Rows from block 4 of a small image classifier, named by matrix and row number. Rows with one number belong to one neuron. Each number is 128 + 24 x the weight over its row's rms, rounded and kept within 0 to 255. All counts start at 0. Numbers have three digits each.
After each neuron's rows are labels from the 100 images, of 14976, where the neuron reaches its highest value: "responds to" is what is common among them. Only what is clearly more common there than usual is listed. The data: simulated telescope pictures of galaxies.
# fc1: MLP up (model.blocks.4.mlp.fc1.weight, 1152x192), inputs 96-191
# fc2: MLP down (model.blocks.4.mlp.fc2.weight, 192x1152, transposed), outputs 96-191

fc1.594:096118136136146091132102105173135147099137192063112119138116081113125146117159168103072093140130132147106082157141143133116155165127099127150123109141138101095155137111103130103125134147122106096176135143156147146108127088147107167124119130139127125132122140161126107126085109121145143136
fc2.594:118125141119135130101096119128122137128095121102162104131179119153110248102115124128119134083122145134084170123127133130175184146122157086105109145151159104156117153126114144168119102083104150104115122150095125141133130114136118060160175111100153148104118131119099122114125159112106134157
responds to: bright star with spikes; ring galaxy

fc1.565:095140077097142068141157131165119135136148166083132110160095087109134126123153171104095124100115119156147098161171180128111121150125118145140126160177121152109152108138105085123125121110161116151146080136165116129142140117125133133146157107164124121095127096146125144120067132102121154154
fc2.565:156123145142137150149213114086111130124134116171121148112132130149127188131106147127148137119140121119185122100102100115142192086104131079099117094086125125141128107122145135113127128131143130121081137096091142120096105140128147108124129127096103116147114156143106110149175115153137111092
responds to: edge-on disc; lensed arc

fc1.630:126123104116120099135069136132118124109126125129110116090127123127133104172128132121153125142154138126045130145121135108127106106129151155123128080097155143150137198123116196090164151149133104130147166123152113151143118157134148151136098136137156185142096132134117137146149108110145102106
fc2.630:150115148133098128118064095171132134164116124100128162149117124111134164115123102132130127127117105141053133107139140137148186140131117086139145155167138097094142178112159104134108138122140132126178109140132107168130152102115119128116153144133128176131165125106142165093108124113113129161
responds to: lensed arc

fc1.648:100153121130144149115180136094138163091131096129153101127182108172096138119131131104133134094128160122167111133132148100106121130106119142108132139113137156152118095157114136135147088114113113112066109115080126106148118134130127087132162101122139096089099111146105106113157150103122146116
fc2.648:152130125134094115116209080143161114150106128132142145127132163131131147141105126128149144154140119081171151094124119148190170114087149053095066138160156107135109107125146113149136156138120140108136116140148141103109139124112120166150118134084139096157109099160144116124129123144113094148
responds to: bright star with spikes; ring galaxy; merging pair

fc1.307:117144134113122151105178138155146142134096129078155133160125122114127141090145128111113157112122146128165139136133154117117126162097134120153130176165119144119124096157115067160102106082136149121137070153138103108143155086119110112144151116138150095111139093153152090119091158102094149149
fc2.307:132140126139109125139242111130140116131130099135133136118120129140120203139123156114130129118113122104235141115129122133157209105095129050119092106121141133124120094120128120131138112144131093121142135092130120092118125124132129110119118128109117094132120117141105085137144114132125108121
responds to: ring galaxy

fc1.253:128124145153135113148166133168150099138115130076099149183100129109155139086135131111117146148127121123151107133148133134100125154118127140139127172160126134102108103139137075115078130098135139146158084138143118113119173089107091149113119104152096093141155086134169127104099104144093122159
fc2.253:133143124133120157127177130092097145122163110159127116110108113134111138124118099107142124128152140145196117099093110113101108092136108145124152093074113132135137099119134121104141099144148117139143150098106157117131101162163161138114123125127139102123121154115093133168180126107146127078
responds to: irregular

fc1.570:118129118114126099110069128125116137114120146105115125092134126124127103159128131126126131139133148125053139127126138105124094118135153143141121078092138136121129211118120211107159142157125118108133176137142127155135121158128155155138105149136144189128094140128139126127138103110162111117
fc2.570:154121136134097127118066093168138129158111121111136160154117131111140171116121104130135119136125108137057130114135143130142199148131108092145139158175134096110138163119159102135102144116139131136173100127124102156128157100116122126112139141138135152144183128113146168097113138118108128160
responds to: lensed arc

fc1.742:105142076134159113115149107144127157157098125144097123170124091136133137100124170080114183117120101158141092149173177127098128113111120166105136153167096147117151112152107103117100131073147126121145063067147102130157112126126119157147136101132131122110174084134150134103074122116113139125
fc2.742:149126133114136138132183120100114119100136121138129140088137123127099209146124118115140104105106127126200134104103107124144180111105141093097130077087115131136133106121142153108154136147157116130088158116096133112108091132122142100145134126106119107148102139132087105144151133116150108100
responds to: lensed arc; ring galaxy

fc1.554:137087167115132135110157094140128102144091157088114157142147126130170151115119151143119112140129105145152137146104110112141128141127132136134110178188129147135132115117104050119095149105110145150127104155125170131073160104137115137147129134111093116144156105144160131113110123151101136180
fc2.554:131153099127113105147183143116116124101152103155116105109102107108119178146138121109129143101147162159198128129131139123156170112135125096138097090093131118130135109131121152138181089166151096150134154108098121112135097167136149104115143109141130105099107131140100126171138125108178147095
responds to: winding: clockwise outward; tilted; barred spiral

fc1.540:111148128129159150136144144081145121121134107119140113122143120144137113140155120135128146093102151123156128133147129113116102150121115153139136137131111154137121095133115149121161077137136114137084118115070108100148120142126138085130154139132139102091086109138115114166135129122118168095
fc2.540:136142118149101108129173110135150128146137125116121163137125141147101202121121120135125136142111132095148145103117120141203216128098139037115054136111141095123112116127138112150135127124116125121129118130140113109103139117146092136131134135098101104155124153147123124136125120134117124134
responds to: bright star with spikes; ring galaxy

fc1.470:111130144119138157118082108072115128110118118128126128107147104169146104135123132131111147138133133125065135136140132107122112143132111142081131097115161107140132201100113192109169150159103125115104168133117127166129090137139161136130111145105155175132113131131104128121143107111149138124
fc2.470:157098128119126125120051106161107136150112124123120157136109149112141199132115093135137109149116101177126122123140124128151196126170132089125147159166121081097141096115155092119131132136121126144144116135136107105114170100108111124110130154131113112139167154099163182116104124118126117148
responds to: tilted; winding: anticlockwise outward; barred spiral

fc1.687:113134138118135105119067126125121120104123136135129112091134118139155105172130127130156143141150137138049125135138146110125100101123126139110125081111137103128133197111126194107159145163122108127129172117133157163144110140119172151129104139121140173135091150123118135154130092133150123104
fc2.687:149114146117104112115048096162143143168124138093132157157126127120132187133134106147118120114117107147059144099146137125159152155128130087134151165190143111092141170114157119133117130116125136140144116162129086156110169103104115105132169148130134169124164116108150155101105133107117141173
responds to: lensed arc

fc1.394:099163093142146097113076131107118123123110089165132090138138103134113110143143139094146165137135168150073106140153172131130125086121129138104144143124101131140149168179115151139124148107141103117116085067153091151168103136105128147121108071133164164135110142143093140120125121125105120103
fc2.394:135128149154103127153066147128135126138132151127123144114128109120150152152148137126128143122123129154082101146157124117206177150147118084126038125137158045126124138138129169127161148148164111165104144109138134141134122127129162129114131153139110151115111152142143159135120114122122149126
responds to: merging pair; winding: anticlockwise outward; barred spiral

fc1.321:133122125114120177099082118062082136126112126153119133095146114166126121143116136134121129130127117147076133134123116113133115107156136132088123109109151107141142190119126179097131145130110137134100164133119136170123091149164158133131102142119135166135135158132109134134153096119126124112
fc2.321:145124120127130122117056118151111131150129130114129143138121135127116212121140075141114097126112118172100134098126133137173193141167126065134155129147102070126155140103146112160120120127120130107143125128141102138125128113129115111113136151128138133125167156050134187126131144121137123137
responds to: tilted; winding: anticlockwise outward; barred spiral

fc1.709:134130119109106167106084121079090132118119119159141137103148131173112122141118138145124128140128127140064140135147129120126117114142150149107125107111153123140150217131120181108152148138097144131100158142138127186123100131154152142136097142126148175139135155138119134131149106128139116105
fc2.709:153115138145125131122035107144114137147112125126136150125127128124138176121118069131137119126118113172069126100125134127155196126158110081131163142144108076117162162107145123156133125127129111119158123116119127157126139114135140114114140151128136152121173145069129185125135143129130131143
responds to: tilted; winding: anticlockwise outward; barred spiral

fc1.215:104154120096136106147142148147123121086135129079125118128104135106090124161174139157113103108095166133135116146134144125134122186134128146161136080138125140096148119120089156142155126189130137135134156155120147129121126132130125115152147129121134135097069109162132086149111135161172162140
fc2.215:151142144128079133120134094160146153128139134120150145135144136143096129110141131148144099139127146124107136135065134143200197162107134077135042145155143086150124130131153128137100124116122152128144075144128109116141145079128116133140132134121123107159136148130135139105132150095130112146
responds to: edge-on disc

fc1.82:120116152146138116127077126090123137105127158122127119102131124153138095165108121142096146151159132127066117119089118144138096143140120134110126080100141099136124190110131175104168160173115106132112195130109152143126094154137132152118117138111139159154113153127111135145165118136147123113
fc2.82:159113132124100112117051109168105123162115124104129147141106149096150178133125088130113115138123095168087125095143128134142188143139148087129147146174141103102149128110175089137112131128136140142156122152131106138121142098109104120127134152138116141137175142092146174101090126127120131163
responds to: lensed arc

fc1.606:095175108144137092116087122127123125078091127156164091115159115128128103152122139100123182137144163137087117133133156131134122106114126134114139108108124091142141155182109170143145145142148105115094150105141106143159105146082141148140119065123157151130115126152088110101119118122146126111
fc2.606:146127146143095102135061143158131121163155148100119144135116112089140212132151116136122128126113115146087102112152126133176179162106135110129069139147171083100138144129163139098129147135164128162160124140134122138125130115103141127114128152148112153126117144135155143111091102118127141135
responds to: winding: anticlockwise outward; tilted; barred spiral

fc1.171:132113124124113165096075141119118160131128141109140147106160121170110115139135129146114104143122121135084149130115112136128105149157156126126130078083127125121136173114125172134134125161091152103104173165134144146094129145131135137151119155121119162133141166127126138141136122113169133115
fc2.171:155132133133104128138053096121109111132100112138141151122118138121153196131114097132138112146144132165094134122131132134189203130160123054128122156164127058126130132116145122135138170124133119137126115119146091129130135134126138138111105129108131123167150148079129174099146127152113115160
responds to: bright star with spikes; winding: anticlockwise outward; tilted; barred spiral

fc1.205:111138108143140092115056134135117115110140098158113098115129127127164109138110126097152161137155148134057113126118148124131115095123116128119136096103111094143143188119133189106162154143139101137143141113142154154162096141104160142119104106122141171142091158119111150153139107144140114107
fc2.205:145126136115118121125042132135131147160140138113123145166116116131108183126147114140127132101126124159025137117147132108153149129132110103143155161162134112092151195128139128127119109105132128145128135140127097180118155124123139098131176143141132190110138116114146162131122130110104144150
responds to: winding: anticlockwise outward; merging pair; barred spiral

fc1.380:117158122095112113132112089126125144099118154123184080097166143135146114157102131136118131126152157132118154138109128131129116129129175121103121106118159113150139130135127132156158149150136127114102166167131183124147123136130156121160141102092157136140086140130087132078157157134145139151
fc2.380:146131119124043104142120091169125148131143142139135141149128154121121052138170140146128113180124126134100130111121147146141124148139134102150064134140158076128149152126159129121114159131121121149172118158191130148134137134133123195135082136124133139174134132124150118120118123133129155147
responds to: ring galaxy

fc1.500:107135138120141141103088123083122126086115156124146119097149100171143106145126132134089144147134143138077126139131146120116100134135120126115125093100154118141136183102119174120146152155099124111112195147106131153132087135135148144128124143118139151125106148126102122144155110116152152109
fc2.500:156115141127092125108062101162114134172117120115125159133124147112139204149116097133132108142118103168135125111136139135152201140156146068111149158171141091107144105115163097119127129142138131129149107146141106112123161091109115131128136159126117119139163142098150165091092123132120126164
responds to: winding: anticlockwise outward; tilted; barred spiral

fc1.34:091167135122135095138173147158140132137102145099128089177098096128145147071140145099094165113121153141164102156146171120103128128105108145166128168154117153105137097179107051139109102093128135137146075133142111113150158118111126115126166104151132099111116102155130115120087142093110148164
fc2.34:160115128128140142146230106110116133134127124151128166124124141135099194135120141144134110110109108129199139099098102113141190118104125080109117095095112151139130101106147126117132119144131118124099133110083127112082122123149124103129132155100100103110130137145119095143154131151134117104
responds to: ring galaxy

fc1.219:113118121116139136122074129117092109102123104164119120105137102137158121152137142104127138136151123146060111149140137097111116093132121151106137107137122114140156204117104210096156138124110122135130162130138150188149111134113186151143101130128135176129109138148115119148134092136123124127
fc2.219:151123136120108129115050110166147142155114128105150147156123129123133217133118102146138139093119127153062156091139146117151179142130121088132167168170138116114130167120159102143112113114124114127144098144129095153099174108123120093125175146135142162105161115107143149104112155109120137163
responds to: winding: anticlockwise outward; barred spiral

fc1.489:121123129100152112091135090156122140150082099153067121160108112120122184097098150132128133146132086132098097127156135146106191110139122128137153113121117092140156150111123094070110110137123082132194114096162121145137093114135131155123096161142128144147128165123116128148093093078132100087
fc2.489:124142145109135138108125133132120154132102134121154113149160118138092246110124107143100132068107150130124181129150151126178192154121134077111103137141137111132129143145115117190122077113115133108112117145093110144124137126126113055161177126103142136075103136118121134132108177105124135123
responds to: winding: anticlockwise outward; merging pair; barred spiral

fc1.156:121139146112123156104195136148143134119101127079157136167132126122119139080143143109117157107117151135171135141131157111102120159104140133158135181149120147121127095164116066143101114083135155123125065144132106105143162089130118113152151121141150087104134101162153093109089151105094144151
fc2.156:143135128140112124134240106134145114133116101136134126118119152139123198145110150121145123131124127096219150110129122136170205107091126044117092107123131131125115097118134119126150126144123091119143133107137127096106121125124124127123111135103115091138107121147107081140146115150122097122
responds to: ring galaxy

fc1.486:128121145116121169114087106075095131133119125158146137093144115181145117131107138152116125135133118139071134141142106110138113118148134128103117111106141122132138192112123178120139132151097146119087164138116137167112104146157165133128107150111125166138148159126111134140147104129144125110
fc2.486:154122109142137120134051112128121125127134123137129145116118129125110200133137077129136086129108126163104120108112137132167211124164121057125151116135107058134127122095143134158139137130129118138129134116132118126112111124135133119111124147119125114127163168052120184131158145144138135129
responds to: tilted; winding: anticlockwise outward; barred spiral

fc1.262:109110150139135138132086111113103093112123123128107136090121125139152112160115128123102140161169129138077122151090135111106103119135124154115147077102145116136145179115104202081158156146117123149123192128118168176124111126108151154122088145116129155142153151126130127149140082147158121108
fc2.262:142106128122104109116048111172135136172109130111139151146123143115139197123127084135128132121121109138078132099131131135141192144129123081144162162169133105101123138103157095143106126128120116120152098148133105133117174099106107116124148144139130137120164132098150178101096130123111129165
responds to: lensed arc

fc1.406:117135116124125128118074117096105113095129102169129108108146115150150121145121132095151141141153129143055120134156153097123116084125129138094120121108132093131150200136114190102145152125135106127123145111138128168163094154131180149135095116119147181128110155130106138135145092122125116118
fc2.406:141120136119134117133036126142125157155144142107136142153121103119120209125144091140113131096097120148049131103153130123155176147140117100144165142153121095093138184115144133129136095111117115131138132139115098176108149116121132087130176149137137177091136130094132164131107132105127138150
responds to: winding: anticlockwise outward; barred spiral; merging pair

fc1.344:106160114132118089125076106145103122108126088175107088110120129129127116152104138098161161140135157130076120129127156109144118072105134123106110091101132108117144173144126182108156133149141084120161139098147134148167099142094159147120112094122144169143071153145099135135135107107150087088
fc2.344:134132135129102146135057121131117145145143154111127133155100107110125134111142115131108132120116128152032119129149139127141182151140101123144108148127142107100168216135143124129122109104138138149144127133108116199142138135130142106132153135128144207107148127112129157123111132113115144122
responds to: merging pair; winding: anticlockwise outward; barred spiral

fc1.81:121133119142134130111082122098104133099124149138128112099138140155122106174132132138120122141154141121078134120082125139149099124144141117102122077083139101142125184122130174120160141174130111098122187132110149156136100159151135138134111145112142161145100165130102125146162108128160119110
fc2.81:145113148131122117120049106175120128176108102114122147141109129109151126115121098130124130135129096160045118119136124130153195136158119082140138158159132082116142152132171110125121137132129143144159102136126114146130161090107105120106142147124117150130179141077145183113110131124108122151
responds to: tilted; winding: anticlockwise outward

fc1.355:096133113115136091142122102148114147104114099135109102159092085109137137098136182114118165137094125169126071180160145135144147124127105100137106156164120099062152141149087093102088137124123107127143112076144162138142111142125120139118110096138115124118124126152109131174081093135099117119
fc2.355:131139127146132162153188145069106114101158143133119130101101123115110171143120136109130110112151150144188118135094119098159161130130138082118091097087129096123154120131116165139151109147146139154069169113089148124121117152142165091121143116125122124120119129157100131173173143122151134094
responds to: bright star with spikes; ring galaxy; irregular

fc1.369:099126108113136063145109126155113137129152122118085138173078102098104143147150151109120125131104126160110095160137155125188133141131133109155095127154089136091168144121092089115097141145150114137144118121146127160106137120111086138127117117106116138111135125147147126170100108147131120127
fc2.369:147151142156106162137171132125115116120132109171131118103114119135144136123112154105153145125170156160132128126145139104149168110159129124116060103108154086137149137130126159114159118157151144126122162108109165131129100158122171118115134117129138135130127131159085121154162110147146128105
responds to: edge-on disc; ring galaxy

fc1.402:119128106135124095110062140139118118113144097150115108099129131133153112166115121100160143143161135120049111115111153120142116107126116129127130092101125120149130198124138184103154145157135101134149150120151153157155096143107150148129096113140149182141098167107106155156139097132144109104
fc2.402:154126139118120124126049117144136144156130137111121147159110121123109171120133107140131129089113118152029148101140130118150139133141122101136165154171132124094138199130146125135122108103126132145134127157123106179112155120126133094138188146123120192098141110101141165123120141109110135153
responds to: merging pair; winding: anticlockwise outward; barred spiral

fc1.367:106172118155140087133103132122123123075097129166164090114137088133152107144125127094118177119155167125100118132150151128142117091111120139107126098114122111125139146179112162153150122136123114118094137105124101132157119144098156144138131065131141132117109124141077125117145126100140146116
fc2.367:146127153143090107138075148162127130157155154087121162132115106094147202134162116143107134128105116154101102109144122138174181170102123126138075133149178094092137132130164140102133131134162130158157129143132121130118129098108129120111129153156109143121121144141164146116085105111129141135
responds to: winding: anticlockwise outward; barred spiral; tilted

fc1.451:130122133119123169116076102070095136125115127152128122098146103176119119139123136137115126134121116137073117131142108116125118117154121131098129109117150102132143191109117177097148146145105137120091164133113132169120100140156168138132098136108128162142122157133097126127161088118134129108
fc2.451:155123115125136123119059121144104130149131131105128143122118138126122211137133072148115103127113118184125130091125134137162194147172128073132160126151109070133142125103151114165127120131122139116142127134133095131119120120126109111113136144128134124129165159053131177128128150128140129136
responds to: tilted; winding: anticlockwise outward; barred spiral

fc1.16:124125105096168156116131114079100153151093075143123131157151078161114126106129159115136170105117085167121113151151134077098127114129102163074138156157108126136161136137100112100110126097126114127097075087112099154151099107143150133138119122127132133129156105145114137112112113069102130120
fc2.16:117129136132116131115162101101110105132128151138144130089149114134129202132090113147138110114145132139158139110081119129151183134125154096107100085118148116142144134117122142156149117139131149108104166161096164137115099175151159084166134125104144132128114128134101122115176162132152092134
responds to: ring galaxy; tilted; lensed arc

fc1.600:118134091112138063137116114152113111091137155115105110148088097114124126152172168081106118131107139160097100160161153138140145122123129140145119102113098095080162163154107157105137175149128107130142140080150121157138105111090142158108094100120119158133106153160121109163105098120130118108
fc2.600:115141131120131101130086138132112110081141137113132088119145115106123221132136158119093131100126159127087151152180146120190191140103141100128097108125148086105133155127105141133156107132153127127119146145086142146153110134118150073159155122111150148096058130164098112136104121119126129134
responds to: bright star with spikes; ring galaxy

fc1.32:099167111131135084130077146139113116082138128157148079127107096110117123158160150097133133127130173145082099150138162135133121112115116140149147105115096095136154155171105164124148144127152104123153131099138114150175104132112154138123106079147158162124093149148085110134109133106133138091
fc2.32:130132149147082143135052106133134135138125134147153137121144123137153134114124112138142146123130125147048107150158127133180197139154134100099058144149182079142145176145132136111138143134149145141118117128124136165140133129136162116136123147101130172129127139111151180100132113127103133153
responds to: merging pair; winding: anticlockwise outward; barred spiral

fc1.393:135116160112122155108086154169134180151136148078127151153126128155120119119134126161118082113096112135104158131107110142114114181146136132146110126139102152116130154101133121136120093148080185141144139172129146130087151091156098124131149169127102152115152135119155153147103134096147138134
fc2.393:131140114146118114141062125114112106094130125153137098111127124133150206143119097107143134138171158150102134130139139110191182110159145059123098129133125063150123123129117132128151147138155115130101156126142134121138123165115147126127113085121128116135125156086113168131148145147132118119
responds to: merging pair; winding: clockwise outward; barred spiral

fc1.464:118144138091139111140161129127126113094110126057144115125134132135098117178142143166104131113088174143137141137145154131124112183127159135144136106180128163102153112126102135147160123166129126120101138169127116127124136137131120122151161119118148125106090080164149092110101140159160150149
fc2.464:151150135124079138119152103153151147128129118136138128143136127121102126092151147140154110141129140119120128130078143137178215151129112071142052153160153094152113115141163115134107135103122165137154074130121111101162131087134122137125126129126136102160138134140140135107133130095106134141
responds to: edge-on disc; flattened elliptical

fc1.439:102154105154156104110115143120141146106127150131090109142121071116113150152155143123103147108105141141128109144150180162076141128106091168131143082118111139094142116138103149105140146131139103142124096095130150126142067115109142152133126091171135126114110145133089127170089095131145155099
fc2.439:152129161122121114138124138107089142135129161114131162148132105115124220122149112118109142089083144140123136126130115092194201162107135065125081137138146106100141150112126136155120111117119129148091128137073109151123149098132127068136178145108116150098117138126133132119084159106106139125
responds to: lensed arc; ring galaxy

fc1.236:123136117129125139124077109077109133103118131151146120108143113161136117140134138137099126125139142133076134145126123109135115130148125127100113082103140093139143184097106178119162127156105128105101170134110135169135083140136156122136125148101139169125111146138106121136150104110160140111
fc2.236:165108147122128131104048103155122132148130122114133168125127137123129181132115090139138105121122111179100138102131136124152173145177148079126161158176117101135132111094166119139139124133127150136130120149129105122109132095120110117127138150119132118131182142062147197110118151122134135161
responds to: winding: anticlockwise outward; tilted; barred spiral

fc1.146:104148167122161116115129135140126136129120150116074095119119099119111161164143140113120122116121127149116068157128163099176166134128081131105123122136142070112153148133113144086143165153109111109166121104174145127133078116139143148132124130122117129142085178134115117125103093133145142131
fc2.146:106165147139135141118124128118107135130125129148156096137136122142112243114099115112119147095168154140114158131138141137184203140128138089107079136133146106126137141153103101171117111121121165107098122146092125145147125129138132070158158092109147138107112151136093144133152155127113131122
responds to: bright star with spikes; ring galaxy; merging pair

fc1.91:120157102128126074116118096125123112068110138149174091111158096164143123162135155105135158137145165139107125141171163127104133117123118159097129089132132108139136144158104156161157124135129115109094158109125115136131080143093160121141125074126153134123102110161084103110139134112141145115
fc2.91:152125145130121119137112151141116131163137163095123157122142126121134215121153116147114131136099122154137107103130080129205151173128142118124041132131161074118128135103146122115119136114122146152129135141143130127095150114134114145140126162135115129125115130126172132120098109122114125139
responds to: winding: anticlockwise outward; barred spiral; tilted

fc1.661:130115136122134148132083137115083149127131114146123132123121111148135115137134137126117124127133116145052115137134121098137118113137129141123143106088112129119162216115127189104133129139099136135126149134119125196120114124135141128143124139134110182122147161131118140166143103124128139075
fc2.661:132128115140124099133033117168113102116113096127133121139120148134141194133113098121131136153134127152075136141142141134141202113138108064137170131142100091133134144124118121154138157131135098124158113091171111147128134127136136152103094126122146131149144151090142171097123125142117095158
responds to: winding: anticlockwise outward; tilted; barred spiral; two-armed spiral

fc1.596:105150115127147154103162138097131149087118110129140099132161111182104128119138129116109157108115150148170138136151142111107123147104116147114120145135125154116137100160107125140137091130099114118061122109076129112144114127120127095139168121126137106098099131141084117144154138113125162114
fc2.596:146133123111126134116213133115136125143112134120144145130146153138099210127136136129130124127124141107171147100112094121191181129077152055125064129138138125140124125107132115158126127121113162127097116159139135120107136128148102127170147134113126113143119122171144115113128163118119096141
responds to: bright star with spikes; ring galaxy; merging pair

fc1.529:135115130110117167104076121096099133142127130141135145086163126179121114145129124144134101128135116135066142128131116131141113130149153127117118098097133130146147197104129180124146128141104150128102181144126128156110113135159163129152111150126130178131145163124122138145158125116143129106
fc2.529:142135117142110128135043092130111117116106113130147123119125141125149205127107081132121122135133151160082143125120135121180211115151129044122146135143120057130138143132133131165146146122132109118137124116141105141130118138129128127116115129107126135142139153075103173106142145156122116150
responds to: tilted; winding: anticlockwise outward; barred spiral

fc1.118:115150109134134110126128171122109133135151116138078115146131055126135107112145153107090122087087098139119103134202179142097124151118092133151126126103109150120150133124103109105109086127118113127128125100133143132140083105091175110132159149170150121105141150108097144178120122076134153110
fc2.118:096128147114133141112125126111114168123115130122135123135154114137105236115145124119117135062123141147125167136133139120179205147125150082115087147129154122136142136144108126170118099114134146115089120141088118145126156115122122049158179121102131144073137145124123125124122172103103147118
responds to: ring galaxy

fc1.328:100165142084138133144156138100140125089119115079156097134138127136099121160137125164105131106101173131143134143140136133139112169123139133140133107170126152102136108138103157159174130163110132120092142155097128110133132155129141107151145116121151115106055092163130092151126139162150157137
fc2.328:149142123135076118126150112155151142151145135132143136162127144121105144092142113128149130144131116109113128123086125126169193131124123084144047166141151104133130123142180109120098117090124142134154074117135113114152150096121118152123120138129131105152141144118153161116124130104094124137
responds to: lensed arc

fc1.306:128120129118119167124083121078106129131126123144139130094148118172134117133130138144115113145127115134070128130135108116124109133155128137108119095100152124134135197096118191106140137142110138117103173141122133170119090146136156140130098150117140158139147148129123125133150092123145126118
fc2.306:154120135129123127112051097135134144138110106132125168109110136118121206149118084139135111124096113162097139109129139136148202133173133060119165137148115079125127118105144127152136134146129133125130136119134106120120137105135128114109138148116121111133175163063134195120138148130138126141
responds to: tilted; winding: anticlockwise outward

fc1.510:108128154111123124136145100161131149142146117111101127167100108112123148094146152100114166136146099157129078143157141121154139133113129110139097150177118136088141128143115071105075151132137146140173101148168157137131145087130129157136107122136103120134149141136149129120093119103121107147
fc2.510:146137142140110136161228137113112127099148152152128119101104146118109129161144122116114129125159154152197140110097136107147174129129123119142080098098138112138143120144143164143173130162158124160113152102098148128123105158159141116114135127134129114128127127151119125162175155157157167100
responds to: irregular

fc1.480:147102142120109145121205113141151099160083126089121172143126132113150179099119135146127124121113104130177147149148124126124145139106150120128112170176157148130119091116107079139108132104120158125130085141147104112107149139121132135128119161126131090134165086152166102086093118129117119170
fc2.480:106171125136116125130209133111115149103141123145121103109109112122101170137121143104132150088141161134210139135110136121160179113109119079121109096102119131132129093151100138146157078146143102132123134103083131104144111141139141084120159097109141093096112140143099114155154141114147146090
responds to: winding: clockwise outward; tilted; barred spiral

fc1.190:118136134124114113121072124128124140105131159111125111079136123131144098164140128132108133129129146130051157130098136120129086133135152134126118075105158123125135197120123190110170139165134126107128187145134149158121103146122141148141118146119144184125106148133116126130116098128166134112
fc2.190:153107135139094123135067104158128137167126122111130170156102134102136150111144116136126113143118105156074114128137135138142205148138113094162130159163132095097144152114167108136105145119137139144169104120126098151126161101108117130109127144138119150148192139112160167106098115119109137153
responds to: lensed arc

fc1.700:100147131146155123120162149150150174104114143097133102155120104130134153096136133105089185087108174123162135125157136125106138137103113124157138165125135175101129092165126082158116080103118115123122105127089120111136147115109097077126183097114123099094105132133103106154130135119108150115
fc2.700:160108145150131099141187142134135127160148149122110172143114141112109194134149138116113114120125108109120140085096113128188149143083130076132070130104132151115109123099163105149107123118151145143123123129099148121100141109123110123129149153117107125118118120182138137137114149133109113105
responds to: winding: clockwise outward; barred spiral; merging pair

fc1.239:119128105144179123139166147097140139101133099158116104144156113152096115120133125115132137100118148121167105130098134090106113107111099145131155132104084147143121107154117159114144091113122114134083105080061099109143100130124119091121150122123132100100096152150101106165159132128115149080
fc2.239:114142139154130103145172139125157131153135163106123142133124142131106218119128123131126150121132131095153137123146122125218159149107139070116045147148137091118113111150116106156129121104135148148131130136128126100100154115164111123149158128125111091128126112153157127121118133134091132133
responds to: ring galaxy

fc1.200:121111114146139095133096166173105151145159128119088138167096099120124145121156156112136123121113102158082087151156141151141136130124127133155113124113095160087170190121109097116104120117138139125160118092144129173108114111106139132133132127138106167111154144127122141163093110141125120096
fc2.200:125146147137089146135098113139148104121119122136155113104127124137167182151102156125146163139166148129104142138154140102174198130131146079111064125146151069136102110149121148135158141160135136122114169127152152102140121155114155123124126113109147112134112132150096137132152132165136128131
responds to: bright star with spikes